python train.py --n_mels=40 --hop_length=160 --arch="tdnn" --depths=[16] --warmup_steps=350 --weight_decay=0.1
Rows from block 8, named by matrix and row number. Each number is 500 + 50 x the weight over its row's rms, rounded and kept within 0 to 999. All counts start at 0. Numbers have three digits each. After the name is the row's rms in percent of the matrix's.
# conv: width-3 conv, dilation 2 (model.blocks.8.conv.weight, 320x320x3), inputs 162-215, a 3 kernel for each
conv.114 099:590546571569484483510425557420500596627541516541524430527495462553498621536469463498441556527492547516553477586558385538458461520410482512502577539538596567528469458484558597467497379466479567545449518564418567455406536546459498398464513551466488445493478528607527446558444505576414473502535440471434445437471516468614616510585503419544532506552535487415522480543462442481523530578467453522431615529492466503521562499551573444522481547519499420472531506567459476439539565511377510541537
conv.115 100:479430499475569583470419394527539570452495526494533578487508505430541537430451521490569576556382494503364489456482547430488522490529482444412455533520466489471567491474598478496505506507495531436493543538481445457547493467535546445539504452497503484476430544574419430552531545560479422395458433479521439537521521480498478512516462548540473506520505538534425473460544600474426478481388521519507498523405567584410441533567463471491543509398476531538499535444467474526536447507447416537527
conv.116 099:466495453496508523533573580563500507609464529526439468435464508555540469483490541536532467520414474469479542501493529527469457551564487512535579361470528531522461475514525470410514521538473447472398571504511503556478493420505497453424474464537509454517510446546531450681533518504517603507487585528512413502543485584580591458462525454519396515536455508485526464509555525490460515551461445461512475497549428581520526543532436495487539563529539495550467541384577547352517504526454489532541
conv.117 106:501462522428587590506497475514495501536445540451553488454583518513483419622497516526533492460511548519544571459531644413494552562580534464528461434482479565548497511490498467514493490593424496437518490518532462500501371524528492503531545478497456554518436371529485518485513580474561453470484534541459492517567463546618439498587502459489583479409573525445486533501526435578527526548426442438521527469530451556496537537427459535524565509539567493516511462473505580494480510502565594474609
conv.118 109:502431490520424554539416464522457500469432473577467482430433458485474525475474555441481482544520458577392504520506515515514478499479465473378396570454540554438436455435381469450493579527451439334520455455466410434446512428499524518436413511494486525518440487511569439528537451489504530463417396488512501484495477524587458473478448568567505569474515569553398482558376487522503545350468539496542499522477419523490531494517453509442451533376503480483508531479468546529468470409505483423522
conv.119 100:475520555543495516372496510471540499436467438428397584450466418475536547514408403476473478539462557461420473439527526460509530508501463629508519444619538487484490514481398504513498448511546479497516569510418514536528514534535504552478494512483451417516467511391516473568476446419475367451411471487529512508551463530471514513501519540490508505415506624520437560490454552603545463555427483510544478529502493431450518645520556475585491521519535499417567454621542480492552492603580520525475
conv.120 101:478509501535543549499609555594546551583532515484536538484508474457459471475591472452516559604526490556535550435441517525527485492462546435543460496485534489460496426502391449443491562568531474526512586531565477498498418413508565581542507568554519475494544544499523587504530505395575527593561557606566463615468570515537535529500535483414535465542466514514438509477484538532572586567542565548538505592575490432541416453482384550576528585494523491486482515433438415440514526455634497505588
conv.121 095:428425488517557571559533441511478468422486480506561519476453488384506504433423490497453494528525510526443422501528510529480480539501496530568599574394506545548462494479519526494461543462507485335439514510440466470428508512511493491531377426474486530512414446394491526464484389439543507503444474437491543453479454449584454513545443519526477508406380493496491475463468457518487521374315459468492500461461446509413502435462465440425464459403432538520502601571491539456516523462503517402506
conv.122 103:456504491487470482556452560516395525587461427502468462522484530494539512434516553525472565481598429485531529536541473491480444556497459396572520477493485502494480479566503533539507420596532518492478393564496437464379505472475510637457574514409540571463464482428501544585456555420512475569496420521512508579558504535501441547477573539516497454498476471525493512545519645468427434484539497515455483458536481395508458492574560407425542529465493570544444560385486514493476528465520544494574
conv.123 101:491440510543506530606597582535545475504435490531532531484471511493450542572513527513591471535537484530543489552473560568428531477483561535593579541583458497592501559537479516494533533600481495441514533506514428487502504525526511502494479578498517423574506559447500519523482498559491598494525534515472510538522533558524520457514551572476515531502419492478424491447443528552517545482386437519407569491487493445461558484398503522543543543597545506412515495466487456468522468472491528438501
conv.124 096:517391558512522618593567615375512492556510486458519476523536460646487531548517583532512434508475547469577450562540494469517471508603629455504427484435497433425597432448484490461507587512439439539514589588486519488475594543371488421584477451469584435431497442531443480539490488482438439467484467472569549475535468472514507424477511486463434545489499511447568549423467539492584434513466462486471575428526483528460495450528449450602466463483542509444459511533532426538572459532602490587478
conv.125 096:465542461470548438508551524481512542480505512507450514433528351450502447614479481505565590452554454490513580525487456542525605525581532523491449530537475414415456571529500513465503563490527498572464550581559403458455548494514518457436501496532565606563460528448494544504484520419470469549536511476455544468517481488455462526434524465482511448451500520504545502435563540498507522501552450598498524434447601474533461485511498540473438539441435497490569586491484536557464451465524489538533
conv.126 102:545544512587568439519437458486515545485397465511566499530405609471425514534464497635366547438455472451445542519507457457485518538483479561510625549571535524447478479415391574454489523557481549529443571496492541516530461526521520478539528573527567503490449484550545559401543515425504570506530448450514516570445446523552502495505443544466533513504498506529455606476569464455504484551460529490516532500425530436409494614535489534540560499533505468518529467464489497546603477449591526491414
conv.127 101:505527546547464476492447537440470479562490474517574497440436430508465515474465549525569469457510451432367587574485458520415513513502503540468537550472477509568558565542504401463566424456452466457578473565530515544576461557485472489483530453487477456553531461484544540463558554441606370533563502531417608511480421453601535544534477494557470518508549496567476419457424417544408590460445598450487538585575480471548501514515610541546536454475451457530579473516486466585524469450436482486550
conv.128 101:436499460453481559437498572616445505442546503515548509565508598499530590536466481492525499551448446491492529564412442487552575543405454448493552479471486429572444466416495522461444457607471463600527472464507576517513518498517457475546528471508419408483498528494506477496480499486440547421525508489514484524440416612527567579437567485476418514518516546582459545477573562444507496489494479543516586454522555592485502483481551430424442471555462536442473532567417493638470484550430480570460
conv.129 098:498469517489486481462475542510522562527601529491453455555564471522506477538573410456456521472510547506578540505454464535580538526489547508556531542381535467530583551548480507531574444498551441503469546561568490506579542525561406500430430415474462438455529558513517445562549552490516478565495547558484483564469520479623519523458398534471438415457482506530526481531474432495507511460391523585607461479514533506488461544504602546521509455376442495346440498473565426359513474403422493517538
conv.130 098:471502449570577525566585436527535546486506480527561560493542561479444483518484539486493530417507520516536536453543542566589498534466568603498439510573548473485453449524468531578548485572564474580549483567594479500535546489594523488604512515552508498481530516524535613520447395400591600553526610487565505635553495564492413431432563458439506497547567560508423440460554509490481553572549523597535549500488586463488503525519563452438492544522447534540453561400488505469588473459566457592647
conv.131 098:466477438521436434592499471519547466571533509552520539547572458551535489532527435465536539448494479511493562494373566534542527517525459450492489460564614510509551495551474583514490506480545512500503489552644477515468475491453509455587496520548472616531534499418513563593493513499561542574581526503445500460461538425515449504497512532514411547503464509502527532401492484498507512481423459596545539504449477553512472443503501538543491495473544454509556578476538542362475461531433465489656
conv.132 099:461371490546470435484540417515541532460445467513488522499537517513443469499452463544597521496526490522569578422494512520442456567485477450491468584489437427469544443524526477494539511527575525471451567606647513536516520544468511531505555518477488492473503453528605570540491439554507566517588546536533574567443411479463476446424473526473552503531516478451478498606465421456519470547497554437502480529485544466450536509479467517463504474524552422501475517565468562472525505641509561515599
conv.133 096:537523535514390381437576518446535471426522426508536465552537486480498518455493435475549484458576541422548527510492584457411497513517494513497535470426599493548451504507516515509511462565494510414508509440485439498532442515474444512500510535473493534475500423414430513503513523546523513501496466478518558415493495546411570514610508531482477557399528380451521482557435482474484517507333449463616461514529500519478540488420482492532525475578549480508478502486492482635509469437547530505499
conv.134 099:523499433498458477483436518540428530453475549588497482608504453479459548431476466489443567463455514553521529590466476527531511470457489457478539453549488501559484493562571460536541524417511544552503548504488452494449482499570505469560475476512407567516541471526366468491480497541566441542539488539569537483464519487553509419422492483512464525473497589459602551521597515537558552426556543548604426438479473533430499528508504513545475504486448392555479474538521508327495545493474396472505
conv.135 103:488443515452448442520489431544515503587467568532409483391506536444555456515479442576611454523454529445474431554564559475520508464530407511494511558479448560513476501531458561427459477447478448530530467545446494424605413466529370464443552597520476481582409589528492523531387536513510388513461478485511510457529515489487527478439458550512559435567581448450528564523518527497429427402378554439512526417512422588438446466488449483486463504558488522613474481436492467495463477550422448500470
conv.136 099:526492509561435480515491516493557512538549527493455525489544485520498555477548503516552482494495529503590526479442428484498486490502414544470483623447515501538475576462642456488570516573576538489442579487536471464480517562447567422565504464457552484482435506468439549444391568463502568530446480434600525530536478554478517508549495469534565514483519525448436557534383435446389516410432491415448495465392530484424497586480543441472485493539508513499560469450432471562490467496541525532567
conv.137 099:503479502477429468454456517466430484468387480482527491495465539473398484536537555485443532510450469516397505497480489527692507471483532508465417473378500505395488550489497523502548496431540493526516540450486493482508517561510528433480488454533494513518390451465547391481539494525498377521511412511514483529570517488586340459571406525529437498520477493507398498460439565534407460448332479445423491454544568515392502451609549499478433522408508526482458511576488403541527492499476433405532
conv.138 098:485475509479491603563613520568529547589457553517522519536527524546455492481479506606595556453511446545546473558461542507474435529495531522545505506485486541524490547489548514484521539565510532481458523480495519532493521515538465410444528611555534485532487491549432509532496481529561593505518516513517503518611452561554522498499463508486481459476401487444323485482478513538498484499514528549494483494506480435443545469464549495544556524616514427475548535406509579424571520516476511564448
conv.139 097:442434451485463399486511494430523390305496492488519522505440388460477494587531521520539471441489493484487513457550642556526469531467606542487467571506581450561446618510505466507533490476453423514527470555411489479465471558534569486444513483488548414454380512532458524437527431519526530509462450482482487576525489468493522446452452502523442450591500454460487556502588532430472534510577522457476450553587469474457449530607438464520461449503510537543441491482442484494521656553535481505502
conv.140 099:468471431571477583559545552560467469567481437413479615454470517580541501497649471520534471502483494455520520369577539533613461389432462480547497533573525510409475450543541535512541566451558433518568546588530498512510501541523447539483599540517540415434509522516477528558488518561587506572522552542488503434469480440516506415522477562488421578541568424528510501472520511520540563428585517539462527423422513478534544512474455484466506526452528448434562479465531552492594619552607548564561
conv.141 097:529461522447561546450480464525533462587483440530523495511482440463486449482488433517574465483538490430503451552500544370490554487567494397542482490516525500419547535566526582571555479571540548577482490392553514465566479481483532576475515556578402558509499540511513425515541503522403566492531556449440492419510542452582464453410490494417524553584485366534571479484531451499460478427508482459445579513525599462472453510422485485534467497487467557537568572553498455464599389494560570507555
conv.142 098:503480450426420534385490466537489538501489454569475505463471523426482541490448473498418523523458481482465449556519493491585520492421584506544464443509517493405491366475445568476500427401504561541468539530497489441520580494528523560485526484490476517565503524554523433477482378548490527570477526515628430428520544560493527514553473568566479499597511639499418472456556431521559528514414594496483495462531527486496472468504596507580552524511525545446472526438536447495558507551516545492499
conv.143 097:528515525429476478553482537409511490530545502577461534425520475492490493475535530566502491603567489507476499574554423497523421473477553477560537496473388435533468476555551503490500430526570509473532448492558515478510482481535559543523390517502506457540437452469369535538501572490595461475469421504556452486499532540464500503596477508420445420530475416435528518495514473465463520487502432500522453582499488546482511471632394604462533504488510571582465536393527495543472577487489480438485
conv.144 096:523508511521488421545444451483573441570460567561473521459407464412436505459486574614434480486482542508434501435490446547412526487524517454505427484485491499511501491418469495434596563489417550440528505501470592446461495548570498489481510535500545450450463587541502519550565530504442492433499450503445449490428512558507524505389472513412490575415524571498473616565453567452497500501439554523533540501457551562458451531481532487494563544514503525445493499416593499493464537480451461518404
conv.145 097:492537489493450579539548597577504467485587465548551487535465550471540470516434513523537657520505564521534490451486445618548406459532611482498597528595588526491498541615607575579467491543517454500468498455494538445554521551507484428395472498503513481479498489417552550498486551451546448447508504464462519549496452471482506425403531417451500556414485556513508530516405535497536494568458456491523573531485518463423512566497510499553507543556506451528362462491439510507518414604445529547500
conv.146 097:502438451559509488527420492485540464522463546611531499529528446488467511483556651502524572529467518478476490467436420538521524478474531554520563480487553462510549562451564487489575455487516535478497480386525571501435398413484430434406452585497512466426429570478460451592506481480526571470502510569554468580483520572539564506459462483507608477466454567455438502498528502414579526539521550576461548487397485526506481518558471550504529513471545379422460474504553510481457543534525574541531
conv.147 105:475461540569537409529536439497496513496491437512510492546560611463514439587503387524594508541540438502442458544439506498520563550546549401462452411597555620478582517507437526403440547508564517406445451424482484547454544461490434520462433460537481391458533534587510444561491432390520542466525504545511571512452534561506502505562508493511468537512489477448440506453395443456535513382424530528464459485493501411494495503489594527516416508419549481531530476532536503590475454506532479520399
conv.148 101:440449489420488475501465509506436427496408504506509541538507545526485544461388501488421441523460486499431514420498538503604492435554500447422460502472564536497505492483367461484511480524520463543510488493480522543553521566465513536520528500523441502523462434467476467526545492490510482633496407392475558470509535566517415545541434553536469521556420481504443465500498494525420494495526506458567597417604531575405435524508544459449433535442524507520609555552452480563484473585422498543409
conv.149 094:406487470402562496601525617471527512528516401383531503613491398582585443533617524545507601498558532448538499497490496528473519546550493489461530456507506551494394530454472515509514439560502490577492526542564445537369456484557476555508452537504442407482552510442440434503605492460455506525539549488573541568484553520450553474448421507523469514422433480498533480558489567558581483492532543619536437444527544535505466672530573508414442484521400518552444488504430538531452478554500519555540
conv.150 101:455464516475597439493531526445493414505554502505431480484487499514505458470625562597499462529517544523519493524525554560552512548513540439566599554517457518507512462393471513533553467514452455552536482556553479548395484529555564564493528489478548505499531398469519535495491546461527546444507555461541530484547439541471529479491545546475533455514424455476525464480586561528542427516540523491540410485535549517519423517516523525399460525417480517531568470548500475432523656507514472568596
conv.151 089:506484419457473516537544524400432598411459443466492500433403487520384443468563519412532453409535464369488407511469531433433432419497537472533543510453495545515469557449459511540508476502544531565541468510532493560448511514529505522539536535487465490594479508445445551582521492523537459542473394420514567479445499575428536602501499527435495498466541460486456505512474458417544462537593520489508603459580539503518513531542514473451437533514514423530473542528457422441501547470507394509504
conv.152 097:362420470490542499468500539525513564587562506476515538535528530567432408433510526511506463518436555483521467553465487578629401496499498530481511510540555459515486539501530526543549495490550469560560586592641434408447579519551451492445492605487542490431568467431475607499529458450493551535542565532408441573458483478471477510513457510455445457453505500538467532470502529520491441533583510527608600506645499502431402485486562537568510552422468576598463420613426468530474582516552469544612
conv.153 100:543481491525537481514489476566541451523407497448449512499513573509520547481494575492610477390522456460477426463646485516428564472533469512567513486532477526557548542485550429524508499530601519606512464468440592504514430433467472473603532535548485472503394433427492472530398491454459482516446455504577558414508520559505485445416544485564428513393416392521466488455451537485468529454592531561498539559557514575453474420477517565592525517422495561405462494508529519500427417491482533574561
conv.154 098:435550468514405550503426458526488526519522470432424582491540516495422481603510494499516561464546458523483534449540519498542487519506451456544448518477460547527486480540500540564384551495515494562474451466583553530452505537512485495393551560476585510503527506581531540489519519424535531472597473558431551511494505486449489505444407500465439453463486538507512561529555489535471521563490450365516465460454489488492535463457541531521418571569535530529499528538576500553525397425488510454465
conv.155 098:613502519455549532426570497518451561409504535491495570528472547511510443583454506461449425480503392443573438411494502445535508547509437475490456481469448513569580473501515428489483560523512463603399510607539549550535424576572418579434494485419534574403484502531412485516451529550577548592496502553493376545497442457527459464534450562488511426449434569464522477524470578500524545522559531512563528455507520518555496418533472409542455498563452519408435430491502477511559521392587506463471
conv.156 098:477520493506560466508575585512520481550492373491501479483445440549505446565605510511561519548544537543514534417526499480460452477542547598471461533537565542544515519435453492507481488540559519577493557579510499552559457473509521513519552537517558484525528516485543547519447470456576586534504524564538518521502545504481539515500539484502493481476510439467485530560524458595561523536589479561544523457544487528502542499519535557505525547553555494539473521511453427332467542480448541581583
conv.157 096:479471449578479452502516494474490445492428441527488527491504512499468513523449567576541429499470499567418477496446539584634466546532567447442511516542477571446548484497470517483519545506464530459520529470500448530491550544534485350531438388493489480523418449463511375509498474537551485403462435504397512518467510505506421447502465484470496489427573482584426486532540534463420472436374480514393464556400549565463499499484528549425519493390457524594547485563470546555490525468552411470490
conv.158 094:388354498573514561509506577496427517598451532478534497535522451600496511446467484472544564482544522532430474457522531478393484542553486510521433577517404542493444510550438482529496518520472479495514532571531393532544467512531502463533469472544502509511473371539461492508485479481534502479541520462461414455457567458457489489564532423491409499523505521567485473570609487578389446497534569574507552569539520597462427468537514540467548433342427478584481482546512601508522525545469598501456
conv.159 096:511474503529505552547597537575493406479502472530541499489428386497475467441488518615475445397497525448513482488462378504546542443448461415482510433469579500555469453442498497445353562493484490508487395461459494489482437536455408538563473508472557534564548541485460478432479462416451467507445459452512455516573467487480443534448521565588465503496565424502453402559523442496565412568517549553485515478538529601485512460507468506458486461572523584436446450463507405466487505500455496467500
conv.160 101:507535405539521511437594547613535533524496589548529506517453548465446637539364476459563423482503530390476531519521472504479434470525528423446635495540509485489565508514465601499468485509515362447481462580482489434563398421585481462499487474491584522551567447497465520385588444512476438543385533462452505554505535517590601526533525530565429544566499473528381563587493563490527455476412538457491477458439544479536494394380450566494462463487526503488437476606532444419610457556652534474531
conv.161 103:566519489526519486501537503469531514573530542503486537496450525512482503557479440500513416452549464516582529555563482472449386497499551556496482461440470587500613526449381475585404448539482533582370470482445504452468464477530491540539464504529480506541528476452572485457494522424553580466499519496473527476571570575457506532471516474512467533556569521499549564490430587575619529537481406536596473524556562523512544539508544556490533557545529495505504501541582465438493558530599539534517
conv.162 100:466551473519412498550504461522527539459486493492581503525498350550538437402501438492563467548406469549409426522511495514519631605445528439514449450666526488464466468494511425527546489483387521590529533423526417455415534574479517490414419438517526584517522534448423510582587507565477519443496510553437455506564513540531482484508534433450435552545519419486448437451463526477406479510455516489467507433557468540576531546369470476516441504540509468559574566537535488503503479552519509537546
conv.163 103:484415518448481516563497468564495483449525469480515559510479614512484530481449515464563521570523536574542532513586554584553497489482486466497426505545583500505559556516473467504471555492431409521535499494473495604476501518554441517477556469497553513442448530440460561473416500605565533408489528447442525532524531478479500561450513573489475504544443533495514504455461261392480553431546560415603456494547584427459418541413505440490543451508505458548600540509539502524466537458641444456547
conv.164 101:460518466459516456511509463524467463562468479522502464455482543554385525496442411437461566532499435450448522577538533511485515567492520583591484565594552584508523511478417549548454510469561451579512497557456461578472509526517426490416492534480418512501558527488508516384571455551466458562471422522563523457460459493449488575421525454445524533509436439492437525486522516465448570416533553540454514455407480555469481526477451542475484429538557472530478403514428455468517525602513404471451
conv.165 098:483381447484504458405522510518562471516570479532434531526529518558542455464498446455520430456435512488554481511496498537463482492527538453498512501536529451506510528473449492523514495498512476419489476544502454454468489428521383508508351287488486458567516535493486561510544531490530512492518536515489525487521520514418577473490520476479559485456463565471582490468420489514550478450411476517513467433445507498564490479441535545550456367358468443329506518408512387318509455478447470543496
conv.166 093:505561528522543429431468542494516468488421478505515546401492543422409523556495450496522489488324444508387492493592548516517504542548551497459490559602493476361494414540524513514517495502513571629516555548485511560508544531574502336430444446456512434542493538465541545484472415531457432522456471477533447524500552544504495522485531586489449505466509509530335516506526548497357432551597460481504527508502489490464490478487535522506467539595507497649537572510515454513543520559555553498470
conv.167 100:508544492459439451457548538529415534609445482444594605463426494514473424552526484499450419516558529558498502480494500516544485447485484502567527536510571361464504421572531461415459538506485542466543512464571447568510432532495499590515579456467418512459545454512482454562511457437505538443479487507485529614515564418565470436509497461494504561458459556489511515480436506449514457548470427441486560511470479520491543537535541455490539592533509586432471582445492447508511524435470570489586
conv.168 106:572530375581662535520473532557525593513444442509533547501481529497594417520525483543452604478529568542479463471447508541477441456454541440525433527463460510494489632524499398488496430525452463569560542465528504485533533483499512487511472571493528391454504497505506485543417489521585495504519451501552504463534499479518503477492504546546553504625472546545582478536392505503511458511556429538435465471626431465532454577565565467459445484508525557539507482522493539481485515485397456535469
conv.169 105:472408497490394465422434454545484487504473472515503459496299523449469526603533595463429442480437533518358471499544546510509524527434446492510540517445520524493539496487482564479496503522516449494505520454440472561507569517452537388496570542487543440485465468497483460489496547479437457527510328483561465511541597514492395398578459605458495489425520501450452554476496480455445528407510560416425518482542490519533570495560419523468428468407445485419465526500633502576494482545432450484432
conv.170 099:432444543560477404514573486473489439486564451478516573533591426518561459576586506511523462467585503507571473479469579536499511501564598519500547503546442513582436556536413535569609556555378489515603530567510428464532517553583529557476488509472486538531489438456515598563486572474560589443559565413495590487498500436516562513525494521445542500522522568456575426521468529513543406468492517540514442469500575463571390467489576492418478490503492460525608494507419448483572494541488481534511
conv.171 101:549439480568578480568558489403444350467550448520527473503431469415583530457582571623466412559536563512551493517404526549523453514372549516543533383434569503456469548501577418533513472504534440439445499525524599600519569563541528438479529559418468506507486445529520550472443456462448445498456548553512499633430474464508521469507513590404437529547437459539511479410508525581603478534560428477511505527485478526528512500604444460455487470488569450534650494508463426468537555476459464493553
conv.172 110:541435525507474429520566528466446509470546540542494485468538516388523494534583520499466431563500550497515556450449530545451491468433495531458579535475503422561534465517534434461485475558356514465484498525496551495486429450495569474554429501411502484517494466442459452515404535451473557411455477449572489584536450488572432535469503518429557510488509447486534545424473442527504498512565392420439584476458494468521548371452466551486549498511535412416510494457574426413485574515467497522458
conv.173 100:558509584446502414396514465510520405561523409401482499399446479522464463499541434429623441533490523529575478455495437501557496343487574463409567534544576570479555390494536523434624455513431518544555527547477541550527519573611459475486454486607483534510486421419505471595529456556462518417434524531460546466542414477555494581585494546477432486528569489455492463499539530462447587495457460486597476472571429493470450433553581535516563486551537458456494512417408421493539455498433507343476
conv.174 102:509463533608540491479603599526556535414502418492441461553452416475458562390462467499470504557611458406439454533576461511450506535480473550491457408560578589466515469460516555426458499504496491532548437497560535532449512496526552438554446399507532525424472503460553501493535553550463513485549440474517496469542517492528416529491525439566429456404600479600537497532508476510556530444480447436486490528447424446557521455538448531517454523454536548479482505523509479460514489502421524445476
conv.175 105:480574542423562461501562511495517520514463543469590400455469565431579497435485545579527418532517550491628490525425397390554448511532489594518485545514469569518529515549431501536515467514510557539439439573615449549602445511522549413536585461556491554510535481528478486514451419501530492476481544436468517516491515550519485470492507574520442481487487480585506519575543498508632448525480480582460511479532530539513468499535535606476532459546497520420445478547518418487606535573473455578544
conv.176 099:520559483557386487451492447469433523465488503471506506416563381486479512527477397402447455538466483502441584466471507511497368503465483519557598495489440461505573438523433533516442515473530436444476467457488479553484484516555454592490473474524456528533514454451450495534495513482486443584524448491467444551473493540469453560486486507578511495546505408531518477623512561374496432450397522624494590484529488512518512573572569541530503522506525513489508476539466508457459490484509510467382
conv.177 097:494376545506523471499443452502381479495471443556514456519440508425481534467486462557416466467578608496491502486450521519392521560384523544486613611535499433461573548454361505474450520477426525472478543460515546519464493433508533430502458493485491471538522498413441487477504491436498517537530402526544574530501559464492557471525472410501447628567519499482629481549541477592540483517479423498581435510562451552540461566444493516462546472436579439500476538460546577444542597490499529514442
conv.178 099:456421541477569526559445541421544488519480476461511567546590504337481511481541555438540478534520473514506484535487556499546624559466545496492482530409478498508557403474440559486498554534320540544483436506557494483532490496481518495474423473506536451518536485547553522535437401606454582500444420491512547564427518433584418535506498510522494454510564460515503534432498495515453489537527538550504472484492500474510518573530484512522559475521484460525440496520432459493401439563521574427495
conv.179 102:426488495542523476494579464484502529594450438425585434527537444503491505566388536520485499558451509525511567565491598493591519477597461486485561537460517513420481541464542561524556520493461545469529509498539437495380572459538504495551524320564458388592536463459433515500587413458505530481444534472509578505542533491482528551465582477509488554571501441597549461480466408500454471519486437464513282494554529495521448550458462361492501492418518469592486490473534512491453560374530492507518
conv.180 099:527469488466421503435535598429504413489542483524429456502487470482443580505463514437513510454382480515493478486476470528440480476552457363506545497413529452447471476434484468496527538525495540453582589512433515573470485450416484484552513455528581540509530458512483538559566376493573487396529463449535538508493499569525554571529521482478518506543492539483557529436599397513476416415420500476489553554466467439528495383488441489451516435621506544499544509503472512492508551526592433419494
conv.181 104:471385442521531569534469497522530549522537519410450453511462393539522531484490521514524523536543446477417412461450414486558529457524474482496482453428517488436488505533404386457464466524535489410504498516504466499507496499437542512478587485418569442384531501539511542415426508501529526526509496372478510414517458502463547604481546401558474390468503469482486489474449540524564512513504488501490470515554445508471490600453446511503459440520497596482410546489494542477507529506581495471554
conv.182 100:463531544497483449522540600573579590451559493534575590532588519484606363553521437519552549456512498419456556535577514534430488511578548430588472620447536470453495499548478526529540583502466482414508586478545522487538508451571570573511532521466473572531448504491528486552484509522403538485477450556490466441575491515549537548506510554535493569502565568475498552568448434511338460490456530390581490568571441497529537598453535491540566487481612475637496494522531521535563527554495594536517
conv.183 101:527450568562453525518475502504424535455543504469531538498464504498485578527483474558431494538601572494524550438533513567521476481395614529551391544554488488472408610513517437535501498495491500531511499434508410495455461564477437482471582457579530461525535457454534482478533425528599544505464509459574502646431535553429483563454547467574472511546531511517402552505448467457481561548510497445445427371531495493386486483515544564500559443615483500592529554548508464472539513498500537502513
conv.184 099:535524477563406510577474453543554524561546478471474532508454531490554541474580500522604525479476511506520516419450555551459478462493495515534657562578531448504496499504505522491537480425566486459573558523539530391477501597415494531471553444419464546526516432543505497422448544420500501540513629471504564347466478460617639568583426569470592414382507427530534475499544460481419551427442526551515441473505514480517480547498429503480482523529430490529446587469456529496457503506624512507464
conv.185 099:457535494516577455518621519525492526502409499541574458397482546458407477554626527488452501427577439518537541549601473604474516584586604486551454559528494479590542430501551553556497482571499555545460588474527537445458587507456425488403488514499494495509507533498548554453567452561516552422496529510422582507564522484462604479481511509444522472578450580449460561405543508485509513554534384486546487515499416435533647558427492563505590491605486559509471517513493505522506560511458518474533
conv.186 100:457416489502537523539560407522528505440451482594494498594504505491573461524452497428510458512517428484487440574517499481420609426522485526542446602416519520554474552450468532510505391491564530497459404420462488546535544492465556437538400510506578515530428456518501505451457418588474455531467495520526495430482520538518521583428425560569513442545478539454470490471455521575442493496495477650544483474546441524494503459586530473464499528550497484542513453515569526552455451547492477568444
conv.187 103:517515521519450431531560390535529451516597480481527498479499415475453550520471527544547519617459566514417431591590492554481481476491497372554491518613565544498574534512440541475534402597530524512476525517480559490538571515471474509507445465458524529551496528575569441546473598506499442370521511515527537519461483564585505503477564451479495571532517506517532496488523529543584534534437471503487425524404529544487459391405501508519602505509463583505446534401523534487502420433505514475512
conv.188 098:484480464493461499520432519594499509499529530430562517572539562473497424545538422390507506487539470553545495538409458486569480551522461540510573479506451477596454571553487461578559490435518504427506478483562487551531554535490634458399457520476449540528530531475492456414442534441513488498437528409453470453594520499609524496420491622450459544485488593529523459437562507491534458473401454520497517476448587484458495475518477652427485506403516425486542573550431454492540552532638439444535
conv.189 099:471498534418558441506535469544403518587442491519562435519531460484463492557515492522467477474465472623443475466480557472536603451407489625477491466495475523533525494537452491482522604536431516505526479478560431478571459534453546509500461584514593473471531467444398564503481514530432424543357508494539498460472570440511486500521527484569474566508460494546487558470542520502537525508474539407455450509484497448586486541564573441524502456532548643547417514387392455510454523551538549597539
conv.190 099:563512506498436484433517460449483499523435544464495497448547400443514472453471482473492496402552494449465529478566552468517564473549533488542491527552607462500550453507485427476510455522582462441588388486480367530475436538485418521510497561519485520454421422548625585529461608465416532523500462501574577538502439486454427525460504511489609498486500500509490504562553562502532575527405517418428491541411505622549461479577473433406473484511572519527484426511510462536523574460491404499530
conv.191 100:555438545464395503468576500487512503418488446437533528482555480471466503567508506441520547475456520530401518567529547474520426470507419405514572454480505478477504465473576481530486539554467442524536491468454497465472490499424520452537453461502492486479450473534479534527509553479518517506515405487513506600525509442471598639549489505510530443483536499567535518534391477443525461524405467568517486548473505516429399459551412554411619551462501464499493478438510486508403411510508502435480
conv.192 108:471425540499445514509550473509502537497560497494493439461536425446509514484474565395511525529572477514532398530386492477540502493495475528458474453432521495534425409486423440464496475512463513410546463428540477504507500549462528558452548467459437457453499455536488528498475489429520527486457504452472488482432447461505495416503449513537494375450519464532549426491484526523564515541461536502487492534541501493472443539503465540522511495429562532521532486438466550537479464499468498398550
conv.193 101:480479461438648447397442415600495552538476497415521383509413427551570521549453479554471609463523531432490580546504370476460508505553456565468515451516566451489561493537550469449442594478564501487495512462552400532512584425505525476512470522452448521444534498439376452612518530541565556529522616539436509508546612484473482531491452523419543494584520547468494497623514554472496564476452544537531468474491434507638542490470482395549518480541529420391528454458432421472634507558583476543547
conv.194 105:520443585473557539462435486520534436423511442463563510521582512498468498546578454579567419567469438576480430484610448479454503534383507568635521541501492526482485479408504460553512464500420373553554505506566479479579574558558600493466496516569553472617438559488481525549610550455528511462457549578444476514410597539550550538430459481599479473512491482491556618512413569580456404579509589505478497532424496522410518512527419449497423555430469467486565513463439499556530478430547407523550
conv.195 100:429545535509540559549476464542523591487473583450449406447497555593444518473361487494532648508442499523430434448411447536395528442466398482426555523507501541450491416491527511548396424456522468441480495422481532494576471423438499472550541524565461520429488537565451489508500500432529471488466427522457402506517515479510567445437451488480453464545507464473476512552456531494452487512540566497442523531437531551500495498546558475467537477523509447413506588425471547416416517481493525473520
conv.196 104:580508518492550464485458475502474510538475488468627462585630537544503498487536509446508541522617581461466485531559552449471561453509597566493420434445496539551522487464513424465486543510598477452491462496387423474432401579475455509514557477631495534416536564465463439539415492455506479486520474497564549494454595465520401550489472447476542480522474485427452576452516466461475608548443534583467473616452583493425543555493379494518498534549490530631398458504434507542535575539497526527535
conv.197 100:539509463475418523423436462463498496543460419507437482432487446522562453521486493556511518557395521517588511495633555448535537502511455411437477577515558492571495548479518549489510447502521537522430542449543539477543550554542593498498456497522470539475440499468546468512511511479627435464495488510484490467449537526490411515433452540509495547461438498507569466642522525636552502378511436444489524542537488475544458501466586485473554499520538389401428498525469433523443492484482458465584
conv.198 099:526534532547424551481546632455487435475513480469489443503526545517459447514508459564574479485543574549509604522531495480562477478467396454478516507396468535566465571545544547459545429449486466545490506518537505420459601504452537562486464423368461500500461399465495497539476433476516490563493451550486568445504499515435464511496524584541520453464608441558497544500414434528443500516431553526499461452528577429500543532497399482494446522539553452541472546440523569510480478495461618568424